Rows from expert 0 of block 5, named by matrix and row number. Rows with one number belong to one neuron. Each number is 500 + 40 x the weight over the matrix's rms, rounded and kept within 0 to 999. All counts start at 0. Numbers have three digits each.
# gate: expert gate (model.blocks.5.mlp.gate, 16x80x320), inputs 107-213
# up: expert up (model.blocks.5.mlp.up, 16x80x320), inputs 107-213
# down: expert down (model.blocks.5.mlp.down, 16x320x80, transposed), outputs 107-213
gate.52:500500500500500500500500500500500500500500500500500500500500500500500500500500500500500500500500500500500500500500500500500500500500500500500500500500500500500500500500500500500500500500500500500500501500500500500500500500500500500500500500500500500500500500500500500500500500500500500500500500500500500500500500500500500
up.52:500500500500500500500500500500500500500500500500500500500500500500500500500500500500534500500500500500500500500500500500500500500500500500500500500500500500500500500500500500500500500500500500500500500500500500500500500500500500500500500500500500500500500500500500500500500500500500500500500500500500500500500500500500500
down.52:500500500500500500500500500500500500500500500500500500500500500500500500500500500500500500500500500500500500500500500500500500500500500500500500500500500500500500500500389500500500500500500500500500500500500500500500500500500500500500500500500500500500500500500500500500500500500500500500500500500500500500500500500500500
gate.54:500498514607533500500432500577482487441506502999403510499505497500495646498583500503479500528488473501500500482500566196500500500672992627502652368503458529025500440500660501598177500497483500500601682768500498570500500486524500405485500501473326798480517498492503423496958501580500499148501559500500500504495501501511500
up.54:499499422500490498496488485378506511483492501049502496500510502501504509491153451497572500497500509501498500467499511549502501500502472392501504495500499324804499501499000499498722499500513500500317312282500490348523518530550501593494499732691928393516500499476500494512144505501501488496496501504501497501496516500505499
down.54:499361500516497678505507500500501500310502496910512595492448537500500536500470478287460495500501410504499480511498567504506501510495860499498646508500513500185513507503501452636485502501512505500495506495493508504497500500471500500504506494497494491500785500622491503563759499147500522507500492493497500500499497501490393
gate.55:500494498495433500497312511509499558412401515662435571497489500500505504514490497514544500554556521564502499509500449532504505439356000703499492517508340489503505502495000471514209410500508478503564503516538524500813499491602501500482500338489531496365499576358492550515497501494504472329459494506497301534480569503499561
up.55:534508494501529501477626598485512500622498501506614457503368504165657714474577501468482497391496503496510502565478502469496493515545999224548501454635773510546520490506894642485674670499157566492332420504411305500500479508321494511601499574510415507730483475650613486545505533558501572561531506249495498404453501604500427
down.55:471489267530500499468864500530507500040502537475471616572432490503502502515349620753501634502462999524530503486397251500507505508467999436500506495498503494700273526483198539501500499504471490501513890497512603534503500458497434577638494230496710500497526499537486545497495525374500598000511511557091432500534500247483439
gate.68:500500481500606500500503500500500500500526500500500500500500500500500499500500500500500500500501524500500500511500497500500500500500479500500500500500500500500500500500546500500500500500500500500500982290688500500500500500500500500500500500500500500500592500500500500500500500500500500585500500500500500500500500500500500
up.68:500500455500501500500000500500500500499500500499500500500499500500499540500501500500502500500496563500500500499500498500500500500500534500500500500500500500500500500500499500500500500500494500500501880500500496500510500500505500500499500500500499500500500500498500500500500501501500502498500500500500500500498500500500500
down.68:500500500500500500500501500444500500500500500500500500500570500500500500500499500500500500500500500500500500866500500500500500500500488500500500454500500500500500500500500500500519500500501500500500500500500500500500500500500500500500500500500500500500500500500500500500500500500500500500500500500500500500327500500500500
gate.75:500500500475500500500500500500500500500500500500500500500500500500500500500500500500500500500500500500500500500500500500500500500500503500500500500500500500500500500500500500500500500500500500500500499500500500500500500500503500500500500500500500500500500500500500500500500500500500500500500500500500500500500500500500500
up.75:500500500500500500500500500500501500500500500500500500501500500500500500500499500569501500500500503500500500500500500500500500500500498500500500500500500500500500500500500500500500500500500500500500504500499500500500500500500500499502500500500500500500500500500500500500500500500500500500500500500500500500500500500500500
down.75:500500500500500500500501500500500500502500500500500500500500500500500495500500500500500500500500502500500500462500499499499500500498504500500500500499500500500500500500500500500500500500225500500500500699500499500500500500500500500500499500500501500500500500500500500500500500500500499500500500500500500500500500500500500
gate.76:497500496500483508496513500502500512625782477510552511500375506501498490510494500502499498522496490488500490656500432514503501494384328498497492468526484459508508446501560495556500500499495500489503488497491214511500504501331500506513502490496509495508517500565501499502500499508457504700506500499500488069491450500493511
up.76:500484501498509498502496498500491496500488506498483498496765494499501506496500499500514500500509491504508500483500572500496499500502603500502500491515505500498498506500470497355502500501490501497498499500500648493500496504617500498495499501501411502500489500483500000500499489496500496213495500504499504500496500510502499
down.76:499497498846529500500233587498495500482498506501512494502602500500499494525706495523517499500517450502533501270500000299531499500498416516496495495499529503572622500500367500499417500575572500500500467513499506500499488477548500497503044575500110510500497500499506495416499499576500497445497494497707499500495293617499500
gate.79:500463499502088542575507495492606500462499476457189505437085473499503383357410717548502558331574365502611564999513679746508501504413028490502435999745501487484864512502829471476539494454394503513493626092417485500401587520440522408611503499399577451498493497517499630495490512556515185999505503499536494480411500298476562
up.79:531503447540714456359500514529567499501430532571764417560902547479624563514589242507471447500501808504466431217464498391497511500644508533500588296467581503551398538423489502638398522513706496485669090621602518534548430420857305513533499509500461780500505521415522350573525601408503588036479470494437514491390676749452497
down.79:546464527609461501549362502495489508547511539496499528451664555496467227548861340478544470514535538501506624000504547570591497549372007516492457486557492481475509541395356502528504507525484326501138491505515495500492496491478475507474486591490505505516449452780440468506548485494508546353552508532501502507570613608493500